config = dict(
    model='image classifier',
    dataset='views of escape-time and Newton fractals',
    train_examples=72500,
    image_size=64,
    crop_scale_min=1,
    horizontal_flip=True,
    color_jitter=0.1,
    targets=['palette'],
    num_classes=7,
    arch='coatnet',
    norm='layernorm',
    norm_position='pre',
    hidden_act='geglu',
    mlp_ratio=2,
    head_dim=48,
    fused_qkv=True,
    qk_norm=True,
    parallel_block=False,
    inner_norm=False,
    patch_size=[4, 4],
    conv_stem=False,
    depths=[4, 4, 4],
    widths=[80, 160, 320],
    mixing='cutmix',
    label_smoothing=0.05,
    loss='cross_entropy',
    init='xavier_uniform',
    residual_init='scaled_by_depth',
    optimizer='nadamw',
    learning_rate=0.00078,
    beta1=0.9,
    beta2=0.99,
    eps=1e-08,
    max_grad_norm=1.0,
    magnitude_pruning=0.3,
    max_steps=10400,
    batch_size=256,
    epochs=36.7,
    lr_schedule='cosine_restarts',
    final_lr_fraction=0,
    warmup_steps=1040,
    weight_decay=0.4,
)
Rows from block 9, named by matrix and row number. Rows with one number belong to one attention dimension. Each number is 128 + 24 x the weight over its row's rms, rounded and kept within 0 to 255. All counts start at 0. Numbers have three digits each. After the name is the row's rms in percent of the matrix's.
# v: attention query, key and value (stacked) (model.blocks.9.attn.qkv.weight, 864x320, the v third), inputs 108-161
# proj: attention output (model.blocks.9.attn.proj.weight, 320x288, transposed), outputs 108-161
v.75 059:159135102122128128128128163128123184128098128128150128086193105128141176138128128106158104125133143128165136134128128135141158090130139107128128138095128128086128
v.76 094:128161128148128128128074117109102128128104128093108123128148166085091124128117157111128107181112110139122128128082103128128128113210102128091105127135111157128117
v.77 088:128132157126089149117161151115128105072188124128128139074096128113132136157107169115088128128162128163128120128128128128122043106142132128128138128128128128128150
v.78 068:091155153149094128128093128128124114107128125149128128128100128128128160156139147128128126143105124105108152128127116119100117182131127155139128170128103115128125
v.79 066:143128155188102107128106099101128177149128128172134115128128114121115100145128123118128128110072119128128148106100128091154143148128128146128140128136128048090128
v.80 062:128108152164152128128128084088138128128108128128128135076162128128128128128149128118128128183103116128105069103128089101155122128161115159095128107121128045060109
v.81 072:128128128122116090186139139128096128145099128164128111151128128128151055128121132153128128200128116148141128141159087151107172128133115114126172150112087128128128
v.82 105:115112129137128117149128127128128093125131128153143128154128140144128128093128128132127128116053056128190124128128131104128185128128110117145128128128080113114093
v.83 066:130091149085128128128142128128130184091153128104105171106098128106126097128128111096150128145106157128155117083118154130128128128147128134147128158088097128122128
v.84 126:104140128150128096146111132115093145109088143131128094163166128128128152090110085134153082120128076143174128141128128126128187106128118095128101128162117141119085
v.85 121:128143093126085128146171128143112128094128181173128129096137099125124128162105151078128128163143109128130102173087149157128128128146128128125122128068106128110128
v.86 113:128128128128165128112101101128128130181078128128158128153128138128106128128151128194128128082110158095149137099160105099128179128071122103109136113128171135129136
v.87 105:091137156145128128128124098128118143112128108092128128135166148128145128103143128159128108128068083109128135142178091092159205128114140128128092156128135118102086
v.88 112:162111128130101128123202128128102085128171165144139127107092128135144143128151142060126158104128128136128145147147121148097083128102130128170128128120128103141148
v.89 118:107104128159161132130107093112120128128089158157157129159171149128105116128128088161161118108079083128128144114128128128178175111080128111129102126176132157097128
v.90 108:128159110152128091128083128128127154080115144112128128092159113076122128140118151131093161172140128128128115128087090116128106119195120135128128121128139145111128
v.91 076:142070135128128077050148128088128208161160140159088128128186127128128061128174152115128093107112156128128133128166166149128128128165121162128175077036128075075128
v.92 106:112128128128119136128113113128128140183091103112114105168104148181129117081128128155165128078149153077131159092176153128145176133080145128117128106179152162128109
v.93 082:128128128096146101120152130115168128186089147128137110158114154128128094113187098128171092140156089089128151131128128128117159128098128118128138128164172161139096
v.94 095:173128128128089128128128162121090128139163132086141128124128141130143155108157128043106128112128102149128141128128174128128101083128093128128146154128111102114113
v.95 073:097128104128160119081128100117121096128097128163077177113128155128128069086128171170163115114128135114139137099121109154099128128128128128128155079129096023133128
v.96 080:079119092100121138128128144149128156128115093137146128161108128128119108128128098122131145128107117124128136115117128141159082207139113128128113152154093080128123
v.97 091:113161067145128174165171164130121115128128115156115159128130128129134142168157163104128128136174117128103128159106140146125090115128119144128128128110128128128134
v.98 061:128138128126103128128135092128128130099111106098101150192117154096128128162128128106128128153128140143128128114096128118111128128152128159128104148128083082128110
v.99 100:118136131122107128099175128128152178149128156128096145103151128124128128175110172128127199128132096186128119147128158128128076128131142154119150108107092128103175
v.100 084:128128128146083096077114132151160128137128128096124143086123132101068189128145148136121241120128128128128118113128124128128065127149155201139142111131119094128128
v.101 068:159101128113142128117128109146081166145128102105141128074082183140092141076128137128128123148100128128104128129124162100149131146128127128090177174128147115105098
v.102 092:128101128151128128128141113128149116073163176128137128125100112106077171128128128111135122134082087128164155163106119101117167128142110103119099143128128156114104
v.103 054:159128111105156152158101112128129128128115104128157128128132173128097182128075128128128128155165117085128100128140128128128128128111099088128128128094180117106118
v.104 094:115158128125103132104113128128128142073098128110115108115117084063140128162109128103134128135137128145091131136128138140082142123208131128124141098128102128142128
v.105 077:132111128119103128077142128128143119096119147132155128129136128174144128135089128128161128178042128133128128111101077128118165140103104184102117122155128070108128
v.106 081:148117128128102104180154128117121119124136142106141156141128173213105156149128116091169128105110096104172125149166128084160128096080128093104127150088149128128128
v.107 076:128152126154128154077156128088146163100183128170139145121105074100128106132160134146128168102136128164128170104130128144128080128128128168128110136104103048148124
v.108 062:149176101128128128162104080110109093104147086145155152168092108128128102177146138153168144128128128128128092128153087125149128125159128128092129128102104124128151
v.109 061:128108128151128105165147128161119128128130128157153147181118128128120095128173103128129128128140128100110131111128116125128128128128128128147140128137153185105104
v.110 122:128107165120160128095128120128170147138128128104128132151132161156128148128099105138170128134128082140155128105193111130128183128128118120128128109128146101133128
v.111 087:128116128091176128154128128128159183128128123105147113162128128134128170128124128159124128130110080106126134135142134113128172123128117097128128128130146128128128
v.112 095:128156129099148128150103123150128079118128128151156100156128128128128128128172112172105128108149157086128147104112122136163167128125128128128086159128128128148093
v.113 115:128108155171162128110099129128152119090115128129168128130128128128078154101128153143126128128094081150179128138132119128128150138106112096101094133127128142128132
v.114 114:143140109097145128125128128117128108194128091128094142128116153157128123128177121134099128128128174107128139125161115128121108089128128128143122126135121125128152
v.115 088:128128153128115168082120128152128128128128128143137154098130092094128136128156107116128128128128148128131128125128121112123125124128129128096105161134145050089093
v.116 079:128128128096128078128101091156128082135128136100128150135112128177128077105128100128128064112102099128128128128156099127121128128077128126087165109113106093128093
v.117 071:125119128128128126153128151141128086128149124125128156136128128164128131155128150128128128089128119097104148128134128098123142090091135114128160116066128128071128
v.118 127:128128105126128128128189128150146151182153194153112163097128107128128097128139128090128158143124084128184112149134128128128128131091128137128144145099122144101128
v.119 063:128099128098123128083128132100128226104113115096169138171116116092120153136128124130128163127057128156146128155113128110151119187132125128093128095136075128104128
v.120 110:128108115161128118128125128128114128128138180148144155118128128095128149128086128117128128128091070128175119128100128096128139128128136107105128146136128167105119
v.121 065:074121134143114128128128139128128128128100128094128128193150128136128126116128155106124147173126128128128128128113108156131180202129166128145143111128097128154091
v.122 067:152104150161086128127106125093128128111103116160117128081107128170128128092185128128086150149128084116128128075098119128140183070148102147106113171111128116128094
v.123 061:119128147124104114128095146071128130128109127140137090128177137128105109128128083128128106176128111110108113128092105128138139113128158128128186128136144128153086
v.124 142:152102128128091131128195128139125135197128128131116154117154117161136101156157123081128136124136096128184130137174166128113075111086150141174151160104128128106168
v.125 103:111128096128124140165126119089100130122140128128136128128147141175128144114128125101128084128166184098078128100161105139128128077114128151144128146117136131141145
v.126 100:095128090098164130128111133128149128180083069132087122140128153112190128128128094144114128128152175128128112128127128166108128093128128106151112145123128130128128
v.127 115:090154111128128108123128132128128128087149128108140102117138096122146148158149147113149106154156162140061128128128126154128105136128122163112128100146140121128141
v.128 121:128128147142128128128128103128128080088128128128144128106103128137092128112128128128130132128128186097090149159060128128123128145128146128127128158146128043128128
v.129 114:128121094123091156183176178128128161128145128117118128108139132127136133176140161084128176143193128128141128128128183127127073105128117128177152121097110195119168
v.130 093:128146092128084143128154145109145128142128154146109138131128105141134128181155166128125219116155128154135128128128128156125067126177112133161156098123137128155171
v.131 059:087128116118184054068128129111177210128104128128105140181136088080108172128124128119143123128128128107128188107168113128103153129128128162136128117128128128128119
v.132 086:139145128128086128127128128142128128138175140110132141110153110126113108128149086128143128100134174128108124128090128128128128083096142128128128127096132128136148
v.133 130:103128124128128099128047116127128131049097116128128128145127122063105124128096128165128128120128128128096128144070113128115162128189111101128135090158138084153128
v.134 125:166128146147092115128173107152108128128166178120128134100137122147097125128128145096095128106135094149191132141130128075157128128083146114146111170129134162126124
v.135 067:112114168128114122188128107128184157139101135128156137128101128127128128164112128128158163165128089128168104161109128150128128128113128150108122128154134171129128
v.136 066:126128128111098171157114128128163117128150156101147141045143141149148150101128169128128162144175129147131115128128160128132128120140112128111150128087141102128128
v.137 122:114128143135093106116192128153119181147128169128128148082156121133136101168128129128128128128157087184166099118128128123128093128128128157153160128128116157128171
v.138 072:128179081163128193136113142125073118115110144145105117143116081089110128128154109096128128083210152144164128128108107128127113151165156128153128122108123146158128
v.139 112:128075128131128085136120120151156150158089110102108128128128128128120147082101093130159128115128088128167123128143079128164184116128128092121128140128124128110128
v.140 063:108132094130109166128128128128127128150104133133151128117122128128097128102085096143119128166128152141128069128128128128159136174150143161096154176087156087128145
v.141 095:106128128127128128107176128110128174138128128128103128128128108104106128188157177128081207154149101130126128128149173166128072104128124171187151096126119128128128
v.142 058:151102141130160128159128112128106083128128165157097123136132087128128086128155128151088128128128088128113073101158128165128109128110138136166122118127128169128098
v.143 106:128144094128114145134159128128128128128167128146128147113110128123128128142179128089078191123195137161128172128115142128098039097132162128128107149128127143144128
v.144 122:128102128128086128131128128132129123132128199128155132130168127180112128128128112106143156116102128121162128148147128066128128128075117146128113128136148111103115
v.145 083:057090128108183105145128128128118128143124128154134146128148128128128105124157128180128128128194099114113152128161128145154114101099148128152128122144128200128128
v.146 117:140114107146073128128174167128102160158128182143128128107136122125139084127149128077121092172164093172128098132167128120116145078156114128142160139079128152129108
v.147 098:128128103101109115130113125128128136128110089145128128171128072065152128116126093151128128171106157128128125163128079128168077158128159158128118175128082101128128
v.148 127:128128128128098091173149128102128133094118155133123103126128138122106128148128116071149133153131085155157100118146108132086163128128128128128128137139128128085128
v.149 109:128167129098120110150173114128137130128128128066104131160127128142128153098130110106098126140115115128154141106202128128128089117128128127159128122128139128128125
v.150 069:116128128073111142128166128128128105128128090160151114200123121077120129088128099151128102165165148104128149159121128128128138114128108128128143158124128120128128
v.151 127:150119130114106093166193128128100128185105177095093138126159109141150110148128108064105133156116096129178108115188148140099109121135121141171150164128121128133110
v.152 085:128101118126097106124145136154118081128154167124109128095128128222160111128163128099141121132156136151128128125128128103128186128138112106149128123065128107145136
v.153 113:161163128128149149170128128095105128118128126128134109085128128097122128163128113151156167128128128164166128167111123091160128128128125129138123125128152128073128
v.154 065:164141154143128104128128102128178141128133128128128118131128167184128128103143128128131086081095104128149168159110092128133128072146134143134173128128128128128128
v.155 099:128128149124125115128122173177128127121128172118130134128128128128128124128146128124128129128128109132128184128132121113078128144191128128128150098128128134155128
v.156 120:102128165127128126097082150149134103062164128124154118168097148143128178113116130144165099127154125115093126146128099111128159128128128119092128131128124116128128
v.157 094:172115128128128130054125153128113128139197161145138167067127133128099143120144176103128128123128165128128140159126115097128075146128148128139152102132121128171124
v.158 118:128105104151089149128164122135126134154128168191113167096095128127155128146111128098131148131128129133123128140139149150101128141124141127124165128064078118128164
v.159 126:150128144154072128128131122134095128064160193157191129128180128128107128151128104092128128112128080149150116165141105128152115107097114128128110128145148133117139
v.160 107:128108128077128170084110098128128128102128089108132116128128122139128179097146089129128094086121128106128141128117109128128113136118113126128106128136128128170158
v.161 113:127099128128109093130191128128103128160162128101128153140102128125128128110144109067120090128166148139128163128167128128128089131131143137164162128089108133128130
v.162 068:128134105132108162119128143090138105119154109099110126123144128069128090075128128095123112128117172128128105138128066128119128128128134097083128155129128071131173
v.163 087:160120128150128129133144097135128182142128141116149169075162076105122153166133128114128128129128121162141114113095128091148128168117156142111128137128139080151128
v.164 129:113151128145128097173148128124095138128098128089128128107128139106107155120152131084127138130088074139169116142131102113127132081128128128124130128161158130113128
v.165 096:143164128141128127199122116087136148111110154151101143125148112128128125153128147125128128179056090088128082104143110133128128135159120128110128128153100098128103
v.166 094:181100131153128119128151124141140096124135157128137128072128151128149128120151128083140139085091167102113151128119142094130150128128128153094171128128120128128128
v.167 081:117154128125128116203128123128143184144128128161128103128100127059128146150128109128156128142128127128147128127106113158104130132128128092114087128135105151148128
v.168 106:160128128128128121100128106111164108167128128111105129096128108125120128128136136128130166110107125128128140120128148129128146138128114119114102128128183135076128
v.169 096:093125102153107134128128094098086128128112100152128128129089113089180088128085128120152128128128114159142081137142128128152145133101128128101128130139085094084109
v.170 081:185079162118128130134128157133114122128128128082134128095165128209108112147144170128098109128151166133115137128115124128128128115094128149159162124128128122128128
v.171 109:128151148091082121128168135108078138120159171128128115159142148136141128121161121128133128128156109116128100134171100128128086128116128150128128128106114116128149
v.172 069:115128163155157133082152128128167128150157165147113094072128180128097156066148128151128152103115101128128114101107174101141176128105128128164172122054128128128084
v.173 124:137122128138128135128148104128128128206060085104128128123113128128172077128129146127118113140128129128145128113120149185117140136151111126134141132116106164097128
v.174 104:128115106128128116105051128114110128043135091128106105141128146103141109145114128133160128141143112148128128128076149128130133128128128114088144113106153102098128
v.175 132:139137141087094116133179124124105138202136119092107144137128122166158114102128101094086128105128152103146128118208143128103095102079128163165125161128128116164139
v.176 138:122128128174170128125083115105150128094128128128137116087163109128118112151141141181151155140108104128143123157097128128143128124128128102101128133128152128076109
v.177 075:128128092155128135128102137141088147128118138104115128128128136128119149101066127147128128108132162122140091115128128128128128128128122126128110137166074067085133
v.178 117:114152128091128114128102128120152128128128040078124103128071145101128143102117113128128133122128166083089169120128128152145128131111119133093101122128146131153128
v.179 103:151165142171151099171128128123128126082128151112133130128128128117111154128128128141130128167074128128149128140098108072128177136188128112096127120128166103068126
v.180 121:148162129128150115128109125081116133117084128128130128094167128128135128127124128132128125167076128155159083153128139116135145082128107110115116135141128137128102
v.181 063:097128121156089138106102128128098132156113128128148128128128128128157110128128128161097071127095128088140101128128119075166132128148128152128168150128112114106138
v.182 112:128122141111083113154166154146092128093128203148178123128183154128106162128138112071128128122120092147146121136128100128142128128087135117171124131109122101132108
v.183 112:110149107114179107128128113128159100184060128103088123129086138111128085128075117160128124130128127128128114128155128168144151128114115102137126127153121175122103
proj.75 040:128092076128128113131158100128128121107114096080128121106088123149129128081119149142145121175188128059150155128122158128136128173141088128135128177137128128192100
proj.76 095:111156109128128131098136090150103085128087128097087135167098128143137114118139074130140111117128128132157123143126115128110130122189104118153098137128146128142128
proj.77 076:093106128132094111128128113121083096092154129124128089128175116128138119125172128137126085178118097114155119124098128128111135144144091134128137150112155095155115
proj.78 049:128180145128177128145134099128128128112158128128103182128128129101128137141128128128064128128139143128080166096121087128120128128128128128128166128093181093130128
proj.79 048:128128102108128146187149119128108128186108122113148142128094128128099128094128089142155128132076128056137162128159128113128057120136128128136141151136062108083083
proj.80 042:128066128087090128141128128123135128162128128057128128142091128139128082128128128140141064142091128089137195084128113128128067153136089128146094145138128128124128
proj.81 062:128081129146152147117129128039100058110105128134119128156128113128128128166128128128204081118128154128144110137128142128109087128122128128154091122155128128151205
proj.82 104:128128112128136187119136144122128128113114135164198149170128121105094165155095128124128169080128142128144143152128124098128128131087152155128128128188126127098169
proj.83 046:128092172128158128088119133115121055111128114161113128128167095104131159158128128143128117128162144138128128128124170121128128207128128140149128128129102194206128
proj.84 130:128161118138157169128133141151128138133092134123165128160144145128105128143096104127128172059131139146156128128148128103130129122119124125121137112167132128101166
proj.85 129:119094128109090144140162113128082085093144166172154107160140105121128109138158128116124110157121088143162127143107127107128149158130128142135128159159136128128128
proj.86 116:160128131163156141122093148128184157150120119127156151094128143123128128128083128150121154075128165115095151128149128128128129108079128128105128075128128128127128
proj.87 110:128177117144162162128116140128128150128097128128163165145127144131122169139088110128121170056128151128142148128154121108128128116115119132117129103152128128103145
proj.88 127:118094128102057136148164146102091150102165164151151118128128129128133144128171137100111128169094095128146101103126133128093120128107128128134165170128115128096125
proj.89 122:128139119155153161118112142128150142128114135148187162139154138120128128147084137138110158060128152136128159128149120111151126124076128140123141091158139140123157
proj.90 112:111149126117128127106128080159100083105102111096097128169128116142128107108133084135128099128156113128156133133109116128128128128195097128143112128108157128159135
proj.91 052:128128128128099143152128147091128094128079132112138112128128146128152123111154128145170128131068168128161130117164148128133051208111128135129105145161100207109162
proj.92 105:146132128143128122135115173108172183179128128120128135128128141124137150128111128128122168105117160124101128113172128128128128128094157114128140098123094134099112
proj.93 068:143123128131125128110128145128153182167115147154164196128128117136139128128124128128093200107136128115125112136163128132137090182096128109128133115128095128082146
proj.94 101:128108133097088139128160132128128111128134157131134133128147119128128155162128131118109167158097108121174085128128128128094128227130128140167128170176107105128140
proj.95 059:139082077099113162192159132054128152128094139128133128128097128155128142134151128128174091128083128134150155128131161135128100111137128128128128140140128128035109
proj.96 060:182133128149128147128096128128150095128170128128128188121128128174056147201138128111116147128126093155128128128116189091097149128155182155088128099192128120128162
proj.97 079:117078116128125080053128128129132128117128128142103128084130147163188087079128127109128128176151084171128077114128128158108150125160082081136128128128104119128120
proj.98 047:166105128149137128128128158159153058097128127128128128103092094131128128187128128128128128161128128204146120128120128099124128128150128128128127128194171116128193
proj.99 100:094097096089113128110128129120096093171096177129090119135122126149157103128128131109128107150187123148163128108138128122079128185165163119128130128129155128162173
proj.100 075:081097121151123134115140104165092127128128153129133116122197133128128150135120096128083080158172124128148106122128128094141110208167138128125125128097141198128142
proj.101 055:128128149138128103128128128070091072139121128128123128128085128111128128128137128128128069119101160074128128127128099138147128111074128128128143128129118136150147
proj.102 080:128082128128128167091128110128078116107158119142177120156162108128128114128103115128128150093128115128171128149128143128166087151075127122128103148162128128118164
proj.103 029:113149170128117118131117128164128128146103128128128106096162128121128128128176124128122128063128155128127107128128117088128210128174128081143108128128128128052112
proj.104 094:093075128128142128128128135165091159094109143130126128124167130140128104128141128116128108174165128158140090128121128128089128142240142090124134128124160161107128
proj.105 060:137181128151115156173128147130106128136114151131132108128132126068092170166095122128079118123128142140142188128128157103128110176155173176091108124197162128127128
proj.106 080:139152150144104163128139115087124076155128128104122128146128124107130141123117135128128158081097145128127166134147138109163128117020128128152121128121088128128155
proj.107 057:092128128128128059158128128128107128128128106156128128128182128197128109128128125128127128138122128078128077128115128128128150161126128102134156128087168128128081
proj.108 042:177106128160128128112128144128155144129128084118126164128128086131095128153128128128128128145149105123128185128132187064128147106128128110122111108128128128128128
proj.109 041:162159128128114178096128156142156145128128117133128142128177108136106153128144155128146214106128128128128138128128128077124128128161128157128128102175120128164186
proj.110 125:180133112136135209128123150139139150136128131144161148123128124069112148136098128128095128086092151126128198118124147128128113114128157128128087132192133106071143
proj.111 072:178128102120148128101141128207171155156112128091164128093128122128128128144128132142103128128160153189128128128148102113135128128118128184094082124128128095083164
proj.112 097:162128168149135090128116128128181176129150094130152144108131132128119144115128128145160165112064128103088135140128128149161128070090090119136127128126099128128078
proj.113 102:138118128128118156128127110155112102108128130159188158172157110127128128128096128143145128076128128115148128179118125108183128138068125150128092128160110141138152
proj.114 105:128177129098131098128112125128172128191128128081081145094128128128167156128128148128128127142109165128092129102150128128117123111084130128131166103086115128166110
proj.115 082:072121129133141083128133088104069093128124089125116073187128123154128147150130128128128128158107139086128096130128123127130120176133128128142128128128137128138103
proj.116 068:155128092115128190128128142128136128124128097139153136128099128046128141152104122128118128089128128109117199130114128128128091126128160128128083163208124105076128
proj.117 056:082100128117128090137139128066120128130128120151125050128130128128128104083134112128150128128128128128128128128121082128152145128128128079128124144079126154145088
proj.118 130:139111094105081147109128128125122101188128162137125128146112093158150109127138159104128128128128124128152128130156128128130123180055158149159128147127128128169151
proj.119 036:128128128128128123104123151146106128128128124129128128099128128128128165190158192143053128143128107128138087132101157142128115128128128179128113128152128128128154
proj.120 110:123115128128113150128148095140078066128129151152128120178128096137128110128124127118128128107128111135183128166133125101148124182098147146128100144159128136128168
proj.121 049:169172107145114128128128145128128128128165128112108172092128128067128128128117133128101207131128122192141152121131128128123109151129128204057128128128128128128128
proj.122 043:085174092128128152153128102128128158146128149127100136128119119128128128099128123157123128128128190116115145128137126128111110128128086128128103186123044109094133
proj.123 035:086129128076177128175128123090128128116115128127137102128080128118195128102128141128128063128118163128118085087128128184158128135098161128128117128088123138058112
proj.124 143:128128128103081132083171128128128108196130165118115128128113089128162117107128128074101128126128109132154128128183149098104117181070159127171136154130128107157151
proj.125 102:128128154128128100122142144121144169130164111098105106069104148128143143105154114128112153160099108125098111097134128146121128075137107096149157128098128128111073
proj.126 097:151184128128159105142128146117178132161101127088069146088128145120128128134128146119108140135136128128094128091146128128092128109154139128095151100117147128120097
proj.127 109:101088128115122108128128128128128156080128122134110087128128142128128128109149128125128099182141128128129094111102133146091139111243127086128128159128140142105104
proj.128 127:078132128134126099163133075104069102097138097115116096128162124128117134128156112134128048172118133102130086141107128128136113166152126133114133153097128154157128
proj.129 116:073068117101102080070128135128128169128124158128093104113130139175173094106167113104114128174128088143155063112127127146091148141156128128128156128086119150159128
proj.130 087:083128115128113079070143128128115141144128156121102128093128137163162128104128128109089128173192095177128079107128128127101154169178117128120156109128128136128162
proj.131 045:128155128128128193103091128128128128152128128121148128093128128130128128179128151128101182128147114195128101155128128118151136135128185128128093113128131076128138
proj.132 079:085109128128116128158121102128087123120128128131129128128128134128134140128128096113152068158074128084128080150128149146143125118082106103159164128128107157160078
proj.133 129:112128136151164123178099128151128128058106117148135131128151149119102128155114112174154086131128132127130120128076110150128153105213115128082128128148156128093111
proj.134 121:128126131128081152093145113128119101161158142135151128140133105156134132128128147115117141104114128102151128145149128107157128164012128128159128144126097128165150
proj.135 043:166176093128111128066150159204151183128134136061128128128104128128128159082124128128128174129128124170116156143128108119150140115128128128126096149128095128128128
proj.136 051:079135128126148069148133128066098159152129128129109081176128167117128109061128101128142128133100150071128147128128099128128159128149093101128123148128128159128088
proj.137 125:128075081102099176100163128116078111139128176150115098128133111128128107128128128083092121150128105140162128104138147090070128174160173112128128128142157128137160
proj.138 056:147154127122128083121109099101128128128143128130116150145128127128128085088128144128128128153141100116128113164128128173110137056103087089123149108072128087128098
proj.139 105:128188128128143200164136143128128068137128125128148128128128124067128128157094128141128170070128169133130187135140123117153102130095128188117128128182128128096160
proj.140 041:139128128138130128178132157128128140104128095163153128138128128128107143128169128121142186128128128128125128162116158128093149128168138135107094131216128107128163
proj.141 086:087057089108103128094155128128128157152128170128104097128128129147128112106153118097128120171177091157165128102128128111070128179187156128128147150116139155155150
proj.142 041:128128115091149152128128149128128128128128090126159128123079123076123158108106128113117153128141128128096128121128127141128164106126121162111128150132085069115162
proj.143 108:095128135130105078106128100140118173128158119126106116128128128205147128119161128128137128170143098111128063128115131123108142139150100074133167140069130128179103
proj.144 124:128128128140097172124140144128113128130167144149198105132128121101128139128095121118128128103128122128141156139144128128179128120051115125136106128150128107128141
proj.145 076:157128132128128128103099128128171128146104116116128136128081128058144129121128127120128230128158139178118129139128128112145147080111098101089114128128128056075155
proj.146 118:117084089128095158095177144128083128150129180169126094161128097114153128125128116085108148148105098162163109111152128139084140162162145128155138161151084128104171
proj.147 091:128128128159128128126128093128128128128147118131116128128132114177066128128128128114128128079130128121128146128133169105112202141128128158116128103158128106128096
proj.148 132:115128128128151128093161128143079128118112128128142128156128130128115132101128071103109150102127100168162128129128128122101128139176130109118105145171132134099151
proj.149 110:152169128111148143082152107128111110169128128088117124105093119115144156108128108076089172095121121150127128100179142096099128152107147119141134150128149079127128
proj.150 051:105075185152112107097128112095128087127128128128111115156144128192128128128128187131153128128128118151110128128137128128128149119077128128164128088116105140128128
proj.151 136:130151098093128162089155128128091107184104152115128128159103103119153123128136109074105152101133118169168122115181128115093152169116151128141127160146130098113145
proj.152 069:133143090095128103129128128063128155128128128128128133117122128128128128127117128128128128158128128128130129108139119166140019128129106128128128128125068153151128
proj.153 112:104128128128150157133103115130124082139103139131128128203154112128121124153102128161144087097133149135150128163128108150128128128103112128123110128143116150172166
proj.154 046:123139128116083128128128135128128117128168128128128128128165140128160093128128130128128137091128128128130111128128128128128064128139092128162128139128085143090082
proj.155 098:101095075109109106128169128117107154096111128150128100128128114143145100128128091138130084204128128128128100106127133153073119128226128116128143166135149174097128
proj.156 137:124106165168127097128124128128128157057167102133145090089155153104102147128111128141128134152106128105114128123101128136149100086169128105110120128134120147113107
proj.157 083:128128128134108103143145128128112128128128128154128115133128117174136128124155111138126068128153128128136138128097128128128128129177165117128128160128175160149058
proj.158 122:128128128111062176128128149080102127128153174198114082124128128141130128124149128128128120128105128133128128128128128128101158108152166143125146141144128128106128
proj.159 138:128110156155128128120149133152102128103156142151206089128163128086128128102094106112117141117128106125155144143134119128156105113098108101131097142162115129130134
proj.160 106:128148183162133099128132115149138152106171092128148121068126139128120128128109136117128166128096128101115140122128136101175099128088102128128122124128132097128095
proj.161 124:121095128118083128104180137128108158128165149141119092075119128128155128128128128083094170178115091128143104083149128121093108136157144128128146157128128122086128
proj.162 041:105062151206128133215118121128096122128162128189112130159128131128128128152128141128181117128077128038128128092128126114128128128128114176192166128090128172105059
proj.163 083:142128139136128167132114128143118128106139126130150092137128117114108137081096128128140081138186155110128185128113163128128151066109128133108130144157166102177065
proj.164 130:095162128128166128092141107128094102140097111085128126172141128128128128119107093106105146085143117128169128134156109118128120160128128128125103128151146128125151
proj.165 093:145128128133132180128146143091095068128128136142091112168117128154101152128128130127181128101128153167127142135128128128100174128143157163107128116149113128144157
proj.166 093:105128120128108102158150086097128128104141123128112135128128128178153123157124130132120080166128132053140122114133128141117059174128136137172134128128113190183100
proj.167 063:146128139128126175068128147169153068148129129128131094113089128128128120112141128115128178128128115128122128159112117128135226128142120121108109128128145128128128
proj.168 114:107167128119156135153092128136163128153084124100120182159128128168142126128128149154143096124128159122128126153120104128128134158110128149117128111128128150142137
proj.169 082:127111128128101185148128128037128128139144132154128128128128128128128128154121128115128128101128131128134113128127169135128152135109164160132148115143094128143128
proj.170 075:117128129132148071159128110128146155120127112108141128128152128104135102126128128128128109123143124075124128100128110144128057136084106128152134150100120128180087
proj.171 111:143122149135128140086167123158100102136146137132162095108129111128130128098128100080090186097128096128154135104163138088128128128099122099147109146147127098128145
proj.172 047:128128060093128128128141145128128173134128128128151128128114155128164134173128128134128145146092112075128102128117091128128033136128128118113099200128128128118109
proj.173 133:132144100095128142132106128107145109183128128103067171148094123164148128154144128128139120116128155145115128132130125147107162164135143154135143106099128116147145
proj.174 110:089103129147145076158121118132119146071110114131112128128128134117115110128127122165148096128130121111128091138086111180110101109216122109128128128128128200128125
proj.175 138:151128128103114138089170128128121121192128132106108129097098105140157140119148127070096155128128120128134128102188149090128128174075151133161148158128120092128128
proj.176 138:103128121128162138154083118140144120112086124132146149185128128128118111149128139177161083106128147126136125176092105155155147115143093142110105095143145153134141
proj.177 061:156085128157128175123116151128128128098128146174099128145082128190128125112128128128181066127135113128140128145116128104096128128162128141096133100128128123130096
proj.178 120:131157130125161092130094104128172136128114081084069174102128145128140151149128155149128114118128157128090128119120134130117131128128128128119150105083128119157099
proj.179 101:086149127128183128136122106144097098128088105096127128192157128108128128145095128162141128116128141128155117128115099161111128140169116132118100121158143177149128
proj.180 128:107128115111173161128111118132113083155081134117122149197140120128129130148096128135128123082148139169158123154128128128121156128130115138126108105128128138147178
proj.181 050:103154122133131158139133169062104118151139146128120128175128125128146128138128121128128059129128124136127122149135136128128126128149146136107108147134101142083128
proj.182 116:128128140140111147105169126145082128128128141145184086128128115085120128100103099102094160124118098120159128128149133100128098128105119107135106154163114125113128
proj.183 118:148156107107152150125101142128162128180128119100128177132084147155143139159128142140148134128138158152116137128128106128110162155128128149128141110113145107128136